Weights of a small image FSQ autoencoder.
Data: trained on rendered scenes of coloured solids on a plain floor, 7.8 epochs.
Rows from block 3 of the encoder of a small image FSQ autoencoder, named by matrix and row number. Rows with one number belong to one neuron. Each number is 50 + 12 x the weight over its row's rms, rounded and kept within 0 to 99. All counts start at 0.
After each neuron's rows are labels from the 100 images, of 14976, where the neuron reaches its highest value: "peak at" is the part of the image that holds the peak. Only what is clearly more common there than usual is listed. The data: rendered scenes of coloured solids on a plain floor.
# fc1: MLP up (encoder.blocks.3.mlp.fc1.weight, 240x80), inputs 0-79
# fc2: MLP down (encoder.blocks.3.mlp.fc2.weight, 80x240, transposed), outputs 0-79

fc1.121:27 56 48 71 57 56 55 78 50 46 58 51 35 33 64 81 49 52 55 38 32 48 68 37 61 39 54 25 51 30 59 44 60 45 58 51 62 36 39 52 36 35 46 39 41 52 47 50 48 36 38 47 46 46 50 35 52 52 46 43 44 44 57 43 75 50 53 31 37 62 53 28 20 52 54 51 34 43 47 67
fc2.121:62 53 47 31 54 49 40 54 45 49 48 64 48 45 66 39 55 47 50 45 49 61 27 33 48 39 34 78 64 63 49 49 49 54 43 50 54 66 48 49 54 62 41 61 47 46 36 55 80 50 99 51 29 64 32 49 46 61 41 37 42 49 50 51 58 49 46 35 47 51 52 55 62 50 59 55 54 43 56 46
peak at: bottom left; bottom centre

fc1.68:36 44 56 58 49 44 46 49 53 57 70 45 55 53 56 58 54 44 66 53 35 41 49 62 36 47 65 38 35 64 31 35 49 31 61 61 32 45 49 71 39 57 57 43 72 59 30 77 36 44 44 69 38 43 55 54 53 55 41 43 22 56 37 50 35 59 58 35 34 53 69 43 78 46 49 53 66 66 62 50
fc2.68:55 45 38 41 57 60 48 38 40 42 60 63 50 65 41 63 67 59 36 56 62 52 61 56 48 38 62 64 65 49 18 60 47 75 59 48 46 44 24 61 44 62 53 51 59 60 63 42 51 48 55 71 55 56 64 55 60 35 52 60 47 45 34 66 51 46 47 30 76 46 28 36 60 21 46 56 37 48 48 33
peak at: middle right

fc1.175:59 40 39 68 34 46 39 72 50 59 54 38 38 68 63 67 31 57 59 47 74 55 50 37 63 42 40 23 67 58 64 39 56 48 41 61 55 54 46 53 45 61 54 52 42 69 44 43 56 75 41 60 39 30 45 43 65 71 41 49 47 52 50 61 76 61 61 36 52 60 53 24 56 57 69 46 55 46 56 37
fc2.175:39 20 44 46 38 50 73 68 50 53 33 33 56 57 61 41 49 59 49 40 61 55 48 58 53 65 52 55 16 44 56 52 50 17 65 51 81 53 76 50 52 39 57 43 52 44 65 49 54 36 41 53 71 37 46 56 62 51 41 41 49 53 47 54 25 42 51 57 47 44 62 63 40 43 61 37 41 34 52 59
peak at: bottom left; middle left

fc1.141:17 24 51 66 67 39 37 48 49 61 66 57 57 54 55 36 67 63 51 46 39 42 61 59 54 41 67 38 65 47 45 51 55 44 46 57 49 43 36 51 52 78 40 58 52 36 84 34 74 50 42 54 48 41 39 42 53 66 65 69 41 54 39 53 54 57 62 41 47 48 43 41 60 61 40 65 51 69 54 31
fc2.141:62 53 54 41 38 33 51 66 62 66 71 25 60 48 50 44 38 87 54 44 47 37 43 51 60 71 57 30 34 57 71 29 63 57 53 64 42 68 51 33 46 53 46 66 27 35 53 43 63 50 40 35 51 47 33 62 50 60 46 53 53 47 56 42 37 55 48 49 49 52 46 49 66 63 50 22 50 56 50 65
peak at: middle right; bottom right

fc1.47:38 43 40 56 48 44 55 69 65 59 76 44 38 40 50 71 60 70 38 63 65 34 60 61 33 57 65 29 51 39 58 48 64 37 63 57 38 38 52 57 39 78 56 36 78 57 44 48 54 33 42 74 50 38 78 46 52 56 42 41 46 47 46 58 47 31 49 43 48 62 39 42 38 40 60 50 40 41 41 44
fc2.47:52 49 50 51 44 55 61 52 41 45 51 56 58 38 42 42 65 51 41 42 33 22 62 65 56 44 40 66 62 54 23 52 41 55 51 55 39 64 50 46 36 45 56 36 41 75 53 57 56 68 83 59 44 32 35 65 61 41 35 40 51 57 42 52 25 62 62 46 55 45 42 39 68 48 33 81 49 48 63 38
peak at: middle right

fc1.25:24 45 47 70 45 36 55 84 49 67 46 44 56 63 62 64 47 71 57 59 68 46 64 50 50 35 32 40 49 58 70 39 56 54 86 69 63 57 49 53 54 49 61 48 56 78 57 46 59 72 51 48 55 54 63 40 56 51 68 55 54 58 56 50 66 52 58 65 64 59 36 54 52 45 41 63 53 50 56 53
fc2.25:41 61 40 59 41 52 45 33 46 53 43 38 52 30 39 48 60 56 33 63 54 57 57 49 40 44 54 66 47 61 54 68 46 63 37 45 64 81 59 58 54 32 49 52 56 56 36 23 56 62 51 56 48 61 29 55 42 30 31 49 52 55 41 61 49 43 64 52 63 42 69 45 39 60 82 35 23 68 58 58
peak at: middle left

fc1.133:70 57 56 62 53 52 41 36 52 50 68 49 58 31 80 49 55 44 58 71 49 35 42 49 47 33 52 49 49 65 49 48 42 30 48 50 79 34 69 48 49 49 49 37 56 59 51 55 43 27 43 59 52 39 29 35 58 71 55 33 40 53 45 43 53 47 35 21 33 36 56 51 46 68 60 38 64 51 60 30
fc2.133:69 68 46 29 38 41 36 64 46 59 55 35 68 52 49 41 56 72 60 47 22 38 44 33 50 74 48 49 74 60 45 42 42 60 53 56 52 31 55 52 46 41 45 55 42 52 70 39 45 36 76 51 30 49 47 84 55 55 38 71 43 52 41 63 52 53 65 31 40 43 54 53 47 49 60 42 46 54 46 58
peak at: middle right

fc1.174:40 60 54 76 32 38 49 36 57 57 43 55 53 39 50 42 78 55 43 61 43 31 49 55 39 54 62 45 59 48 50 42 63 35 46 48 57 24 56 51 55 67 42 52 60 72 55 63 53 34 44 47 21 47 65 45 72 37 57 41 47 50 52 51 43 50 60 25 38 62 50 46 44 66 47 59 73 79 49 33
fc2.174:65 59 60 26 38 61 37 56 65 43 57 37 53 53 29 58 52 51 46 55 36 58 36 39 60 66 46 42 44 51 75 55 52 25 37 48 47 51 68 40 23 44 61 42 31 38 78 37 63 58 59 43 64 54 57 45 54 88 60 58 62 38 53 50 49 36 43 68 52 53 57 43 51 41 50 53 36 57 40 52
peak at: middle right

fc1.234:37 48 48 61 54 43 61 48 54 57 48 43 54 55 53 38 53 54 69 46 44 40 53 46 62 61 77 44 35 86 77 45 41 44 71 56 35 38 70 61 61 68 57 59 62 40 75 50 41 57 51 69 43 33 38 53 53 75 48 40 33 51 38 68 42 54 43 51 56 51 59 52 54 60 67 64 46 74 42 54
fc2.234:79 51 47 53 44 41 56 57 45 56 50 54 47 24 53 46 51 68 48 57 66 68 38 37 62 55 34 54 64 36 22 54 50 74 44 52 44 47 48 52 52 60 63 56 48 25 35 46 70 54 51 57 50 66 74 17 54 37 53 64 44 55 37 59 47 48 56 67 47 42 58 52 54 41 50 16 51 53 58 45
peak at: middle right

fc1.221:29 28 39 43 56 47 74 64 58 54 57 36 46 86 54 65 59 38 40 52 68 55 51 66 40 49 49 30 76 56 51 53 56 40 44 60 48 49 66 51 28 47 48 39 49 43 60 54 67 45 48 57 49 48 64 40 74 65 45 30 50 51 49 53 63 46 63 39 50 56 43 26 58 46 64 54 60 40 42 25
fc2.221:43 61 37 57 45 52 65 63 41 50 62 72 54 50 57 48 33 64 42 45 66 36 43 65 72 61 65 50 23 39 53 59 41 46 61 42 42 54 46 60 69 66 46 65 54 67 24 40 80 51 47 63 60 50 58 50 27 38 51 57 34 42 42 60 54 44 48 38 55 46 30 61 40 36 44 60 52 37 37 69
peak at: middle right

fc1.128:59 43 49 47 38 47 40 63 42 54 42 50 72 56 31 49 31 41 42 66 45 61 48 61 68 44 53 62 54 52 26 54 45 73 50 50 40 68 57 54 41 50 43 55 67 58 62 44 23 33 61 42 81 35 76 63 32 53 38 61 63 60 57 49 33 42 59 48 33 32 53 46 33 37 42 49 38 41 54 59
fc2.128:52 44 49 49 43 49 48 45 49 50 45 41 50 42 43 45 76 47 49 50 48 47 63 42 47 43 46 54 44 67 50 52 49 45 50 48 52 47 57 51 49 61 86 43 49 49 43 40 79 52 99 52 22 39 47 34 53 52 45 32 50 48 49 49 58 50 49 47 50 50 52 42 49 49 80 49 50 48 52 46
peak at: middle right; centre

fc1.156:44 33 41 59 76 48 41 60 35 48 49 53 61 70 53 69 38 33 45 60 48 55 58 61 68 56 54 41 47 30 42 53 41 55 56 45 37 52 45 64 33 35 49 44 55 51 61 52 40 32 47 53 62 21 66 58 31 68 39 50 44 50 55 50 39 43 51 29 20 43 57 34 55 44 41 41 44 19 45 69
fc2.156:52 49 48 41 44 48 44 48 48 49 50 38 49 41 42 48 72 52 53 59 49 47 61 45 46 40 55 55 48 66 46 49 50 42 50 54 55 37 54 52 50 59 83 49 50 51 45 41 78 49 99 50 22 43 38 35 56 49 48 34 47 43 50 49 56 50 46 43 44 52 56 42 48 53 79 48 58 57 53 33
peak at: middle right

fc1.42:58 62 57 47 68 53 37 43 55 47 61 46 18 47 46 59 57 39 58 33 12 46 47 53 49 48 68 45 43 47 35 49 52 22 48 51 48 45 21 48 56 70 47 44 55 54 38 72 37 67 45 50 58 58 38 28 44 38 24 58 50 47 51 48 72 37 53 41 46 49 51 42 48 53 63 30 42 66 53 53
fc2.42:26 28 34 40 56 47 61 49 54 56 31 29 44 51 53 54 42 55 37 48 74 28 67 61 53 51 51 52 57 36 74 51 54 52 57 46 42 62 65 51 53 45 65 44 51 57 32 49 70 55 49 49 54 56 68 64 12 54 47 41 57 63 61 52 35 45 64 41 64 46 40 58 47 65 48 41 52 25 50 72
peak at: middle left; top left

fc1.107:68 42 62 61 45 47 36 52 57 58 35 58 58 65 46 55 36 58 46 73 40 56 52 74 52 58 71 45 69 53 34 49 52 51 70 60 55 46 65 44 58 44 54 53 53 81 73 55 46 59 47 48 55 34 77 51 51 54 58 46 58 31 60 50 64 60 50 38 61 61 68 51 43 62 40 55 62 84 69 41
fc2.107:54 47 52 54 44 50 51 52 46 51 59 44 49 46 44 64 85 56 47 47 55 44 65 37 48 49 39 61 33 76 60 54 50 45 44 47 48 69 45 50 36 55 71 51 48 36 21 39 72 51 98 47 37 52 35 39 56 46 40 50 55 56 52 49 58 48 37 59 38 51 45 51 61 38 85 47 47 41 51 48
peak at: middle left

fc1.99:39 59 43 71 42 54 62 28 45 43 13 50 51 47 61 38 80 48 37 52 51 31 71 27 47 37 63 37 54 60 55 47 49 43 69 62 42 34 60 52 61 66 54 61 75 28 44 58 49 39 47 49 38 40 46 30 46 63 74 53 47 49 46 48 51 50 50 62 45 61 42 38 52 40 39 54 58 54 40 58
fc2.99:50 57 53 41 54 69 51 53 43 23 47 47 49 48 50 67 51 17 47 39 41 74 52 66 40 55 44 60 59 48 45 67 45 58 55 33 36 45 61 41 57 59 49 51 33 41 62 49 57 30 58 44 36 11 51 60 46 59 48 47 51 39 59 45 72 52 45 57 41 64 63 55 48 33 51 35 62 51 34 82
peak at: middle right

fc1.169:60 49 51 60 57 50 45 50 45 48 26 37 34 35 61 57 39 60 64 37 47 45 62 50 52 41 47 48 57 44 26 51 52 17 60 53 41 40 53 45 57 61 39 93 43 63 68 45 61 67 35 54 34 42 67 35 46 33 70 68 50 49 47 49 62 32 53 40 53 53 53 51 46 61 44 22 42 44 51 52
fc2.169:44 44 52 48 67 48 28 51 50 52 51 42 56 57 54 17 55 55 50 64 56 40 39 62 55 22 67 69 60 41 24 53 52 47 47 54 45 46 42 49 42 56 50 59 58 71 65 58 55 50 38 56 42 56 51 62 43 41 58 49 51 58 45 45 31 46 42 36 40 44 20 69 65 53 38 86 63 73 56 44
peak at: middle left

fc1.208:48 33 52 70 72 53 80 49 50 47 50 34 39 37 48 53 75 38 62 53 65 56 54 56 44 39 56 37 32 69 17 46 53 48 35 57 63 41 53 51 39 34 42 63 67 29 59 70 49 76 49 53 43 59 59 35 51 51 38 46 53 56 41 49 51 48 47 67 56 51 65 50 47 33 38 45 27 46 56 46
fc2.208:68 42 45 34 43 65 33 40 49 42 47 29 48 43 56 46 65 37 39 59 47 60 19 43 37 56 34 70 37 61 25 66 49 66 39 44 54 39 52 53 72 69 59 39 38 69 47 65 53 52 50 59 57 59 63 60 65 44 32 53 45 43 45 57 56 52 50 49 59 45 35 34 29 51 28 56 67 59 63 37
peak at: middle right